config.toml
encoder_moe_every = 1
encoder_expert_mlp_ratio = 0.25
fusion_encoder_head_dim = 32
fusion_encoder_qk_norm = false
fusion_encoder_layer_scale_init = 0.01
eps = 1e-08
epochs = 2.0
lr_schedule = "linear"
Rows from block 2 of the image encoder of a small model that answers yes/no questions on an image's attributes, named by matrix and row number. Rows with one number within an expert belong to one neuron, the router's apart. Each number is 500 + 40 x the weight over its row's rms, rounded and kept within 0 to 999. All counts start at 0. Numbers have three digits each.
After each expert's rows are labels from the 100 images, of 14976, where the router gives the expert most weight on average: "strongest on" is what is common among them. Only what is clearly more common there than usual is listed. The data: streak pictures of flow and ridge fields. In brackets: how many of the 100.
# router: slot weights (encoder.blocks.2.mlp.router.weight, 32x512, trained with AdamW), inputs 309-411
# up: expert up (encoder.blocks.2.mlp.up, 16x128x512), inputs 309-411
# down: expert down (encoder.blocks.2.mlp.down, 16x512x128, transposed), outputs 309-411

# expert 9
router.18:460441466490528518592553502475525494534498530535507470524500516468530516541455498480401491484538558453464466494535498492554383505574489490442498536484466531523518526524492575517465443486591492460533513445453505411512457545520480562536452491476492467529459559443453433441513548519585487472558509485414447481511
router.19:495480429490529461548521482496500530531510572475517486494470468505547506561468466483417484510457502524410489524513527428516449436563526497444501511516500548509467548492480529520527423451600541492532559484463535458488470498479493548535486481496474476554424525496421425451534564565523481482525535565407469502529
up.0:486600490477464526467513490504467495481502500474505591456534403498515570509557554469493533510525558487502527449504398570432524537480486506509552396511500608531570514527495502480546517465501489526530459530487479494493502500468553601374503509513533504492485524538504439511490528443416498483485476467490485527507
down.0:508500471465499469525649458510498511517530504495481554536472535537500434466421401537499498551505511538498500491501556489465519497516496475506447470499484469570501423524493563469507505596474525503553418479464581607445499471513411480507503481513527500517571423562512527454457600516548497502485506478489468443478
up.1:526515520448565506551408528481430518505531534497439505555529517503522521554481481502506521501533493502512493473407480520514483502444499591495421497560407471532530428518474495506504469551471463538440468501475527538534498486540494542454444515439446510502500496485511470450499473486536479449540451514497594505562
down.1:530500473495531491498458521522511503596509388501489498545472517496501530472552570475529494465502538475504479506503550523475464517500539489587478494465481516489540528539553571544511513499468481510503404545492552507453580474462549458504529410507499521491535482544444607498463520493486509506487497500510505537543
up.2:506515509515496473504495492549579500496507519478498512468551451567483481553488496488460467505404428531492522532397456552494505470486523469505499523498493552439524429520535563435443514498503461543538602491456564465508509482509485500604456522516550482472467485454493523451481543488447476436503502532497483501531
down.2:497510508454488398479553559530464470496528479519526479541479531562520527497482489493518485499507494499579526499518503495574528469416557554499511520517519463438518475464497528476392514495499488490484490540399445571500508497493573403578578390512483495522526498572502516490591428465526585545500499499435498486504
up.3:576528508504511504516473460564473507534452598618527442503504473539487498491524541413519521468537578501492551535519498431488538494459477451483497502490460535436566491484452471466481539464533475571543537489416489490504549511466507559488588481503448455548534373506449475452480500385467506512473546461467427492530
down.3:486500501523514484506559500512444545470466499493449497399485507440513465500499420627520507526514533593522501507500498525455502510470504458479484526582471483532463566485497512515479535472549519475533564581457535602469557469446459531541493479501527506453438455476555549611460519467463554469511505493517505556589
up.4:556452483513493571489565530492489508596476491529523560524499562532499531503475497498433593553484514421479514532466519422486556471366484536519488499530510506473502491523501570495456528479519500479505520473520494491541518481542531480455499502461471570563543514479502504505500445446429479492604511421451507509528
down.4:423515494497516478499512531470405500500513436552474496420544447489419567504498500458552492503396511509498484504495490469427548443472506527473508457482481490541527492470493517544536507451524524444421499486428450512460452520506512536503474397544505506503430486468474517498521506496506503474405506512486466494529
up.5:513544416581547473513502543499554499548503516492470475492476474481512486507499490451362486502457414471556500592504521517542506486504457487464481473506439493455448572452498458492512575511516475494529498500521490471471462487540499523417536517430482439524562494464486500507549525362537407517515462548528494533466
down.5:524465524547478485490494519519470510496408524509501585533507490496456466477538506503474504439491510565563531477536501470500505471538494459561575462475519509505462499518516438507502506485506502495510569468492521492609453419389500481541434509499392591560473510527497446595516482510494498488474436506546521468446
strongest on: high contrast (100); fine streaks (78); parallel (72)

# expert 5
router.10:456505449495528440549563541494495501516504539455500489534491559454500461535476464537448530401575572524409453547588537484570459469566529516433475575481420507479454539556525528474511518537522505490478451488491512501564474498537544477523391507475544511567472450514462444495495607484563528537507531486445457512529
router.11:445470418556463447546488510460438520521512467456536499516482515474523463531444512506456495463438573501462468531591509501572473536622569494485487505488449509464462507540541469490515472475551486495447455439507505515595482453544510455491463444465529464502457483520464402483479536520529475574474543504426512527519
up.14:534483446473584578564453510527541477531491500504519475481469569539536484505466468566484491544546512528460515477472408443497400501487455516482472535510500497518494459516470525459507505522499562555503445477501442397533566502549527542515575516564512422518491519477492486500535500506491511575466461461501521493489
down.14:467484491484501490455507510535498491618544454512489560518533475468444536504515563492439436502497531504466563529514520508479555516530550501507546549521463529495548529499478503501493474535450502466502477579464493503499457487533526558525434516420420473494514532581508481495508566556539489548568503349501417476500
up.15:491553500521504501499543452615492502490484532504495563536458464551503506421512517492514507510400428473473473535429481536524510500494502478512478481472525533442510553500438514529475516521474477533514492538477557497494496481511432667505464458425447495488535478500505464519491498481551412530514516465520415397500
down.15:444516479432517503416455500539536517497464468481474554502523517516509497497460459529453580383549476536456506513569520533502499533500491444575472492482506504625500495487514499555492428545539474473476494531576482533449488522542538411485577544459509497500504494626490551405493509499531611539523503508461520495501
up.16:506497488497501524488439550496535519455438521499517510527518430521467501466552519500537446519501509456404547434522483494498609469500508460517497520493501476524510507446492559403491502512533513505498501438547480485518491481512535481519561479519629446521565458541513515507455539498484497558518496490528557500494
down.16:520509495613490463501469531514520489493601542450530380503512566480542502515454500543547520538531510517491489509520553494522502527548535470488429595471445421537651470537506502497523486489506494538553584500506536458506521437500357517441489479432472474477498506533496469498414471495433509456432503449504528503386
up.17:498434481487493510549501506482487517504462502441488461517483490503475543498550500467508497507506506469458425470492475499520476471425495494528484542499530446538533532489521482504486613496501440451501520493570465450553518520510564488449495440514475496444478499511581482503416458497609479535504571464494482508493
down.17:486491479563507500492424502501500506543472502557521513530562485484514509498525553459482562500447485476526488492505553585516583414530551453474549504546582424560477540475424457424532419524495515510534484438474429531500530550500510513486481524521508488455445487461581464470447511490483527471490548524527502495446
up.18:489413491501528496487411442452450536416502561558518511470500467524501488435504506453511668507524477555521499503555428551520510493502465450559479540489505473474499510446486445475554507431524513500489494496501500531516488480501514524519508525488525548502619442483529521494538471452500524494461555482510486458500
down.18:468501503579474557425444418524475495505482468580495503427517441424550546505538531441499494511429480454466520501487468479618514477562488470500512494494581484507373531508416493492496444521392479473502531561448492496534475488502543499530503538539495498519502505499500476490539452508479548458617486478498469512506
up.19:518520522453395538487479507494640445517511505450471414477503575509514516502577526493584439516514498494500563500447509505508491499514561529477503518507524488504383481457556527544519529552481410531449492513536490484552451503415493475483497489516489556547500460449482462530543541500537505501471466498501529498442
down.19:521503527563474487559452529510459519430482455535493484539483585547501476541566524500479503484537487491463507482548522519543593557391455388462492485509511497524555481558437486553484453469487524504521468496487476452507589441455535545499450487403533541480500474603480550446495495471545491483523499493510468489497
strongest on: high contrast (100); parallel (99)

# expert 11
router.22:510523598429460509460461511536471447518547450492497591501506488532492482475503533492559481557557462479580562490431462493413507500456523486518493460481503449512560455489470487457465539531453492520432517493471436481439496527482497521478575519481524498556524544499481524491471461468513565436561516443597458480499
router.23:523506611451428515407490497522499428537546418533473582530541537551411479528469519514559476495543476507539512473429501506432576481405490516463475498483467454518504447496508476466453549517456485454471479567528434522407524560553487521449563481509572502504527569532461551484561486489503526450540473448560423490489
up.0:503468512457489519542498556467446503541493507521474514471534559443466515495470477534511569434452537470486497503439475491459529499522481500468551468555575517520501501533528489557516500504495510529492501449544513544440472574531440504499513542502513403458474444501519520497489508502568594522431502506504508432617
down.0:464413465454479468563501519645556561460511504491510500507517485540505474499496484518490513508517471506447477506491542488486551493411497490478500470476437453464473570480460532474455534489543523496500503496524358474449496503481483538509469552507518535500563568485501484495500499472493507509532500495561483462490
up.1:500492478488531508497484477506497492569570452414489455500515570501508532544569555505506520544516417499447524474502567500541574551514507530542459474498487475501466573444471473527487632432526539495551571492566500488516503500501506494539666509505499426480485490490488522504417500509395503508389499604373513496495
down.1:412402461493534500480451522417514529494507510468480520497498603520524436534480513448515488411520478501503561431543468502539509422511470391501477503487497535493499554524570509518519438435532541532566510480529522501550552485490499484530370473510518499500512532473535458501555506447533501485483501505436509568485
up.2:473553512502482510490535440488515442456482559538549514487493668494543533500488470511507528529506492477521492497526518480528536479505508566499509446544487479493527531507517521454501491456497513497453496499494603511549464580504550502581489427556493434480513568482457505536457473475503458489419500491502498505504
down.2:491538502531453499488495505444604483489500532534500477541560576471478465615563460485501495425533484415493500511502508508440448482499522561500532497600513488531490518454555514524501432511510536493525505546595472502414562479517479561520499486466510513532516461527499546540506495555508485514454467585498498495520
up.3:500453388484587486504428509602471479451508490540522479455427463488505500503472491425526496503417503505541543548504431486572484456515505422497517558631523530491503452482499502473563486560503541568514467522431536412478594557499459418450486515467537483474448584616506575503451466555491491493507501536460502432497
down.3:517526619559414513440593489530499497548460480571528491432500496568494472565483495514453544482587511485469516536516445508493500498463500497502492407501506502474496561461476471569475510518478488548502522488541602528430615480634478489490550480514477497611502387402479511560530502493526513507481437494503500502486
up.4:498502512561504505521414586456511498563454483512513494502490493459547570438494448496541502439500479535489449555500525503478388594469564524455510489544511532513495458505504489408489496491507516500407467475597491503501518511486481490500511500388499506563516509500499478463485538513469536528457494504500510484444
down.4:474512487509535499533484503524490525517609494479489492454518586554569545500592494487513452439486464519531530516527513497520511427502505506483463523491493499469489574492486499523481453499537501580523556471501468501474525543477479542485514491507350469489502493367486537557492544540539480409450536491434512496550
up.5:427482500500523515514473404506508546491528490534454491506499539511518447518456480508537507579465543506416499544498424447539505534488483572553552558487519484467526453527458515452507502447524521474475501452532561490448613513438495487479483548570549486549483523540507526491602499480530503490365511530517516471490
down.5:500450569474540462516501599461449517520465518535453522532517427472462531514483485480503436478497454499446442479491523517566533400470465500475465486544536474460455467498465518535511536497430500459523555496503497598503447456497551522492434498554499493493445620492489456666482560495453540557557540484502497400473
strongest on: fine streaks (100); parallel (77)

# expert 4
router.8:540493542423459541457472471508499445510516479510461508463568440558464529403503446467569488540514485448561556485431464507431529531457507489519485501479481512547551446482533515470460546551429466469460466541436450435454528515485495531483594491579484502480541579510559562518525441597434534472516475477575488477458
router.9:543493559473450564442434491512498476481533512506466564435531433590478536407473477462557479486505494452547577509455438529442509540461501458536543483505489493542544456480501531423496534566421504468467511521481489475477529506464503535491560544586487524480512536484569516543465412527411567414539493467587498488472
up.0:517498492499521499563511463541452497532499439522459510499524511557494433497506503572475543513532482484457500494507481501628392537518511465480495505404447549526407505484475520478501510575565516440500451509538553467542513502497481515514601532507520490487489460495430540486474478464509487458557474492328541488503
down.0:567465497526498473416472433433518481571520541497555533512469505564458542552461472501524504449545500601531474480489587497515506476491479502526443465493547503511558447437508568491496497530392522507530540526451409502494501434510468406472507464500536450359502578516522501441551507506480439504515587470518591448542
up.1:461546503513446475509503442507500481473523546494488500516496504482515482470509506491414437525530515490543546513476476492502482520500502471497513447508472530429504486502468573476479534436482489510507541443417521459480450502522489579497413492466503487511368466540516496495524470517567496557517586495499494475486
down.1:535544513511565417537500446457574457558580479518537497473512507523454501487411518508467534494567577501528459425479500526441490545491466501523537488495521483536406492520510507506500456449523551505497521485481521460514553464486557487498507489548401505445497479479502482489436511483480447499554474516482542531577
up.2:470509495541578505576477434539455524550453551534500476563454487501500477506498529503491477524557478501534504436505539498496483494507500500480452560524509520426464487533459465569525505492491481511486464450564522492563505563499474488503552535503543498438492514499508566516480382499512512529504489489570498568611
down.2:520553536500500484479467499527494552525508510482515502478485498473523451519478532476428516487507504484519504481507431573514516477474495477571417520504441517462566485543509523543572529469481654494429566532376506508505481453504526513542500468482489505496503472525519428499543573523497517512499470484567504474537
up.3:520491517454470523481512496499547486464537489408484488508460500481460421502465515509499514569570465494475499446475513544501488565452517500498488568450463463549462526447502486498517501492499546495526498526495486512495536444556477544525492524431556427454501500474500580494481485534493575454505581503436517552496
down.3:557485610467463560498522475500498628509456464463493517624571509503466523532500497410517476473499531576530459519494499484411485476483575501615484498487435469515506516515521567497478565527510565518489419480585482496469555489527533490543551503505510518528510536611496507503518501487523488517502572498474514556488
up.4:499517495518475461520447486481551512547510500497533596497488490463512455487508457408443437503451423485430442467465457503500548508502470548467503494491478483525497495500443510668439483511511588420520503574534509482464521491521382518460509519498524502572522492449509468463528465517522466503477499521482533497584
down.4:499501527550594594547499524486524413503456465486509437472490481511517492512489506498460499554567470505549516560506485506563505543458536489505466470445527520477431517476523473499415458515510459549418631441495428478497509476451463510515502505509521496499454490497491612498549446534515490494503502400486481561500
up.5:554501507493485524505518465448413492404505480469388521479501532443462490419475513478577502453481474494485594471477547500537529505497493452484546524544514540549532500528522480508483514542506544443465448456494546549563492536521456487378534491459457555443439517521482511491541534514514528493509527467475478488525
down.5:439489516458452508399550536592509538524474415558492496503539514536494488500464490508511571523533440491512455481512426500497529511490505518556449496475592422505532487532473417543509547538501418510503494558464480396483437480498500524528454467617508512531489488493498508509498533583506612480466499450480500526515
strongest on: parallel (65)

# expert 8
router.16:571460620496460532488435500505459448535539444567499566486554471520458533461489454545569531483518461481567535491458498485485513497451496464508488525428484529505501516518491516459414595558461442480492523531470463525424454531482510583484593431529490526546521556504531564525425507528462561477540499421573445499456
router.17:517503550465440512477501545544496465558479465521507560461543464537430558459485463501518498495499454495568546495470506489483551520471467459494488515494427473533545501531468534414472546616443429485478517542514434487442482534503518569473577511488548540532559545532498533510483467517459530473579486453528460548457
up.0:483485443505562491474512529500503451455469578522413475393514464505494498560469525489516562431492506624514525467539465468531504564491497506499485501463500532514488475502507481522454591537507479543500624469516544481506441503503571505498459586490480512514552509478461412575497614470461457478450477495450507506479
down.0:386486501538505446545511488531566504473474470526504493554509555459520520600503477563449539503465513532541490512549516480491493485464497524490453464580498474483498512471544489511457478443510492503555505545483422506506502508597500448498490444523498492483489486515518582478493508392563487522507512521510495489494
up.1:491557528422513569482449554501476499516569486524512449511498542428477537481498501428546474464500534497509557506534489587571487545531527516458493505493480506424474528483535494460496462514533449447449521522498520504534446482414496481451500484454520499534478466473511551506457500467518507499362524498463520406529
down.1:528576504515487489520441423506564520500469569489464506414502464545507471500481484582563491521449519427521517503509505511501561500493576554514526493498440489496493498452466495449457518521503580535543418478500474464481528541469502416554471449544507435462514623448562427523510543451488519502537444493532468470523
up.2:625444465499506481605473500473512523519486563494512495553512514499499513472405496501533487448472502491519476456446510509524452522494485455508446505470539481553457519468529542520407499509563510539549532407506496503461531495487509492518416615511545509572531484501481460463453429539523436553513577524512609523553
down.2:470490550459513537479579452502542436519467526518514480583453482517532483445482553553468556515497495455500491492446493465565539542521496471548520420503475456476562524517472547463613542499473500506484439496496527501463477505505453571548538502479540530481570513597490476509461501462507501536500452510555461484503
up.3:512589504500492491484480537560512482567509454422506474482527498501477427625544492470458476533572488612466427519571505503522532494597542499468469410511513440483557497551517479502481535459458564516528507505554484549465425497519493483505596435431522626505495524500478509492517504529572546501433492501492503494509
down.3:467521465512494436577408482498525429500501496470461498508507464436508543503538536498559499528469482488496487497463474483473507515494500513490506493478496633506431417499401478520502502476497472548453524575492482507506506491453542462470366402594528500484504488488575455536455492435496505499451590508539508470485
up.4:472464433536483448431507476473454545430500496485489438505439512458518502504476482547531456514458521458492587498571478498544487476481406544551425608497470513510574499535513465487538572413527530570468508535434430489505516495525537515484475536461474447472499491460495492501444512463442538521509500400474478506485
down.4:509490477483464530497498515490594467520499517497569516453501590475501496495509485482482498488499487538515446493578502531459568473538511512402579460506499465430466455477510490468525504496474503501444509539498479503387518490457364497478571538466552543441535517502502540502504520499463567517500479570502506423509
up.5:411430545454403496484478533522476510504414504496578508487516530530514384485449446407500495501516480496510538476509518454546491504498502532494528501518501480504565511499484461530499497444497492477501559478483470478495615468532489480557503495606541474507448527473551510458524417454527517500504483532500493489508
down.5:486433487522498448473610504486536587499500482504511489488485453514503541531553563477490482491519481544411477509433493493523497453495451476541538542520444501410489449476455428452498528523472500545516484523494454499485514470546499534476371486524501502499412466456504464480484444583538536516542465529491437555451
strongest on: parallel (40); delta (37)

# expert 6
router.12:522485583481424579436414509516491466520466491527505590528537495568472545474471530432506466550495450487568518484399484541443516477449518533522533479485494474497511457458480503502436492527497490513515512515536513482439504547490432552492565515574504536497534569497499509469485453557412527446561521514582512451522
router.13:515575562464483497532458471478459519449509489551534542520553443581524513525428527490510451499429446493491496489397496519506480523529501505506533483487506508423516463499404527467471517558476475549553465535513480482450526540455403561494632494590500481562485541428509518520516474568490498436552526512555507492485
up.0:561530487502451455545503517455601527529514505532475489495498498483466482522506435512524523469501522528548536463461475493519512539482510494485525450559492474440526510493520547524470444527531504517479478501496468493544572535500458508496495500530506507465521508508496521516490509484521475476444462508525519442508
down.0:510502577442522502431504547499510468506484488492521548453545451502538535478495576512506446522468485505503503488539516506472456485460546560484569505504517498527500428480502507539533621480495487506505498499492479477517477474485454476500494474501493478506556599444485497459644499500522531455496500485495426452474
up.1:504470509526522453544491498506393510451502537427554506504498513485488494499499464493519526516501527509493527610550501499514489499431505503498596422477500469469422478573506521476486501509484442507537462542494503473499514512537468529521515479502486527505480531499512534504366503432466480559506427550514485402460
down.1:525482481572482567516540470487468480538501413500466503492500472496447503453475505445520455513518501451515511469452534527515413444507515486492520467518489498546506487409508488483507509540377486543562529500498543506500553487554513475522617494487571509505548499537500459495497529473503520412580507502573501511443
up.2:541625471508510491460459503511436500499501578499482506492532506519524470447497524469498481457495482503544491458570559495530512548523457500434508523501508475586499533535545465489511501504439498499500512480531592548458536509496516626498502570494501570504440509518498488499422526502431499447458498476500510525451
down.2:486477554430507542540544526489553504507501504535425503473516540434501499473446492494461488500502533498601518455501447471502505543441483515556422491445502505483553485506555522564463487513553541463486439501399462532461440515545509416492566492440491487437494497510496546489525541517488505517558459539496491473589
up.3:409513509536509485500515481499522378449517500518500500449505490421421470453464500505522504490615505486500448506392500530504467498541519542480506458551498371520499583417490506523542500428505516448483502450484504500562480494394453480448480442498445556492522485603452460502537519501497489481505458558484511574519
down.3:494466530461459532517488472503510551511446457447462500526498551508508500542472486496507597465439530542535547456468522461477532462494387477500494546527502489531499499569496434422384563498531528463457446510433464474514522587502451602474463500479545494493549454326469500505452440499468502517522515477624545492506
up.4:527535477474495447501568484479473495511474460498470454512501519498507476503524504491451448431537437444486451422517468547518557504556449497486581510488523429488518429504494585505474495453566491495498514522495412517450499499539374506500577492485473513464497475529504456512519515507478471446484488532509506496491
down.4:430494512496482520519571452489500510587527458466502499462521419495495451469475504493513543541476507533557568524451492452500474410504545513534440447521480455549478473495502461542514497497569526532504510527465497525504483546487529468562499478604375496497373451481534530501519566511460497421538499469491569480438
up.5:502516466496499652494535522512497474520499581504436511479537507507502467509572535512442473450509514428505507504501506551525472484454500591461505519506457466527548454506484578481445519522548506500526541510486485462467474503494507577555534489476526511483500509508548527500511493486589523446502490489513512503472
down.5:494464472535573512587417489490488499493494479545499466439594552477424501481561504449588489562478448470462583403519462467506462521482515503539502551520342506563511505399537515486473500550474496528517446420501374503558501498456506527448476457503437402488508505492502494523484525580404498491534527561518537442506
strongest on: parallel (100)

# expert 12
router.24:480464557444486503409498511516479447522521467482466547543508489511438490485485480498533440500579458484550534450495489502449548458470515485541478509478473463521519505538493475446554549599438466458432449553438426481438481573564486557390515480466566469516494542511518572470505477497466529449544465461510480464475
router.25:571493553470445525472472483512470476503504475548471567534563482520476528464465448525556454472551436452535562461439490500437495482434501502456491457450462466481514499492524542485495550571453457475454516537429448471445489503494466551463575515518497551561470569562499524472471492531448568454544487483588465531482
up.0:513489496501520533528492505505483511500508491541495439514460484507499483426508536504547485497464505485454533426525493500496535500536511532499517495512500520472516529530429493579500500482471464504509503478480482510561530505475507511562486539540497496497483495495566557487508509434565506516475545506498526561485
down.0:489497523429448490468558603514548518468494524422494513418536586453607457555473513485498479562466585496540487500501512548498525489500474547494440584506585448517450431509548493438504437535442485482474499468483468501500521536554463510495505432496466572530597525542478477502439483501505501547504496517485542519502
up.1:487496585462464553496518446505494514482538500497508502487515517440459508375481555527522557468461469493492593469555548490550518535516518499546509448502498524461457509568537508463511510484515631441433599604551573465403500521546460413485508479495522488504502521472520561530501509499478526501458523538424494430472
down.1:550470473458473548495492466503552532499447556527522429570539492482537506522535528499501538510479500559522493532425394581521515556507500457440466508527528533482480408444498490487591515502472455495484360439485500522524513438479544497497463501531532504489494455496499444499498510494478492521474357492490460487550
up.2:471546489489458525464498548545509476531530542534467524500515438431477439431515542471492536468572513536492479435526503525430499492568574498545477496537449504553514527544523515501488568531498453521488527470525496486466502497609544494450416502504515503515505462500491522464438495487547469482492499655536492508512
down.2:504452508578486554530448475444476505565534509504511484503475537611512537505484542512508479484488529410503540501502500501496489538503496552438561542504518497505537527461457444517505518528522491529444476478432528502474574477420432495540559494522497495503480563530489506472486472488494577460487586439488547550438
up.3:508492518456506493463444496498382460497503509562474485521562499467503507481536564493484459413520499499528522507510552502505451468527423494489535494512436489501465529504474520422508562510497491498530554457520492475494461559413426533552528548507502507413519488528532483458458543467519419480449482466470469433432
down.3:502516509486507525479528490485482501402423469512484403511459485496540500571586495541545538497451476488503475472505402465489461559442517570511502489483554424527485429534455478542413594465433504522502426498497500458471500489504565479462549589516530439585566517487470486502511530501584502492430488544514526457486
up.4:492533503502480459532521504479549509517523529526583469481463614533441473440487566437514479499507484602553505577509490515509462491444509480508448495503522442496482491473475503448501436518453500490556478419478556599511481484440540396568506446531485504505556389558483526485499449507522473513530420547503462502542
down.4:416516511504496509550477500531525563454365511495486479507558424494502498561544492553533475524524514516452508485439482504512489477529488494526554469484507465510513490499523489550414477448498506451429497524497596481497359513492528497553573496533501506508469414452490440481541425537497503420473540416514521486570
up.5:518477433506582429416564545474494462517538513530502448479518509491494492510423487497512493518543529489482501507496526475514502538513446525474488551355487501509473561451554575547514323529556476491520471450468491486511500439413435533493492480532452581491485524465513513512406499514529468503531499508452438504481
down.5:390476586504433555563505503500462501506481523465499485532562505502537494525535438541414498506507508502575521497509447525532487515435503495499522498553495495577568506479512507473495497480511507485490503451464480510525535497531619577477497506530507499508366499483473492497580499498426507508510495484518570493497
strongest on: turbulent (100); fine streaks (84)

# expert 3
router.6:440535524477424509541456533471527527534479409474514510544501419566439494533529553431453501582454446548523463523427538527438555514514447500510550443526562453552509452460442530540510488519499455558581520455545492508427529529420467450480508474523490490523512552490495457440539449553414556473497510556529496520491
router.7:431516581488476485505487529497554472536490421504548523562494427549432544482517556482512422612476493480475523524507549464473513519497478490504520470508575424584515468418486486544536503586456438543499501525522516501467535526470458478469500488582444494519530569497514492479558437554421465452526508562548488489514
up.14:544507561500532569521464456565508559541499447519445502491501496466464462572567527602489540467497522513516506489448527463494479491493558506544601494493501516507463500430523496521467486500533541479539610514501472481492505502430382498521465497503498531503575542488470492526526498516527585506498494435534508526573
down.14:493452571501534503438546498391492522518407446635488542492527491513477509553543508561496475524545435498508492528526445473556575516470400521498406500496490424504532446479438591471477429523543455501459467520473519427497516461551467595512512502509523449525490532516522475514506458497512496520509543513554377480622
up.15:550455477488604456511410525569449501544499528537408493574501450497425540590476502544497501486454499508492517485479479515485494517503480610453500578477470454499510501499423569570445460441429503492473530496499469496471502494496496495543439571511500557517476514444506486428505498563453493457517449526524521496510
down.15:563428493480471507434500563518496491501483495473496497436501497395492563502507577504416489582457552422428468493514474516504512494419511448472492475518484506540482419498507544489403498531613462449564440536509499504446462446591511555527501479438489504504551562468508455551523538507513566398573557505450452478531
up.16:504490551562548514456566551500539503496490498527467406500531580500500526540534455463500479500512499422347502447485500500501408477541435474469529498498484463499423456504495436501550465500504533452500548492500493515501511522560603491482421486488500589504520462548534464531508405465582500513500491503500500501500
down.16:471543493444574499500426531507547504449532532471500408420500417552508452449464540499457540500461465502555504534508487546511537500495500500500491471447388600507565534528491557461498500478469550500524411500500428530494397564511500500491500557551516500504499476432500490504476559500402499556500500528553551482500
up.17:382488462500429488470506518500502514538503444559445494500500520511414367500594578593465529551458500494495569456603508468501525529600489511521554427500500500515500500548508542500506500525513500500422500524637526461494524502500465459502510500493500493511548500500371494499557492514478487511500500497486511500522
down.17:500485500547502428548574523503562505500483485475507504500472488538500492513502505457504499503516417553519445479472488471483503462490483533400447412500454494513514513560499421502477562500453446500502510500501500564483471501498546500465500461426314476466506438535544497474570497562482500500462500502506520500417
up.18:427500498548489478498500484500500499549500500500508500454500443500500500500500501470500500509500500500517500481500442500581528507556500517498489500500551500510490500500500500508461471500500500500543577437500500500500500442468474496529467523500500483500500504501570500500500508500544384498520524497524513503500
down.18:479500432458581485500394503543510522510500498501424501526500463500509500500439500500500538517556538485500500515500483500462506500522483441576521521500483500500382500530507486559508500485466489513483424488501493499487556511460420572474554479469501505458454500471498500521492446475485476554421500414416537472494
up.19:482502531507500511501556507554500501500500495412487540497501458491500501507500500523357500500434497469489509422500512503540515533490498536539537523502586504516494417500542412501548482503420570493420520506478493538493646500527500489500512481535497459409533493486510495483505483509501509499503453577642302515441
down.19:519455503465484500505529473498430481487577622581498553507503485470547500566498525500580498512499514497462458522496558463501522498511455500459428480474492496509451466442479500518491499583530485632499496527473436455494419511481501493534502501517550500612501468448482496500508522436524529522502574475495518570489
strongest on: fine streaks (100); delta (83)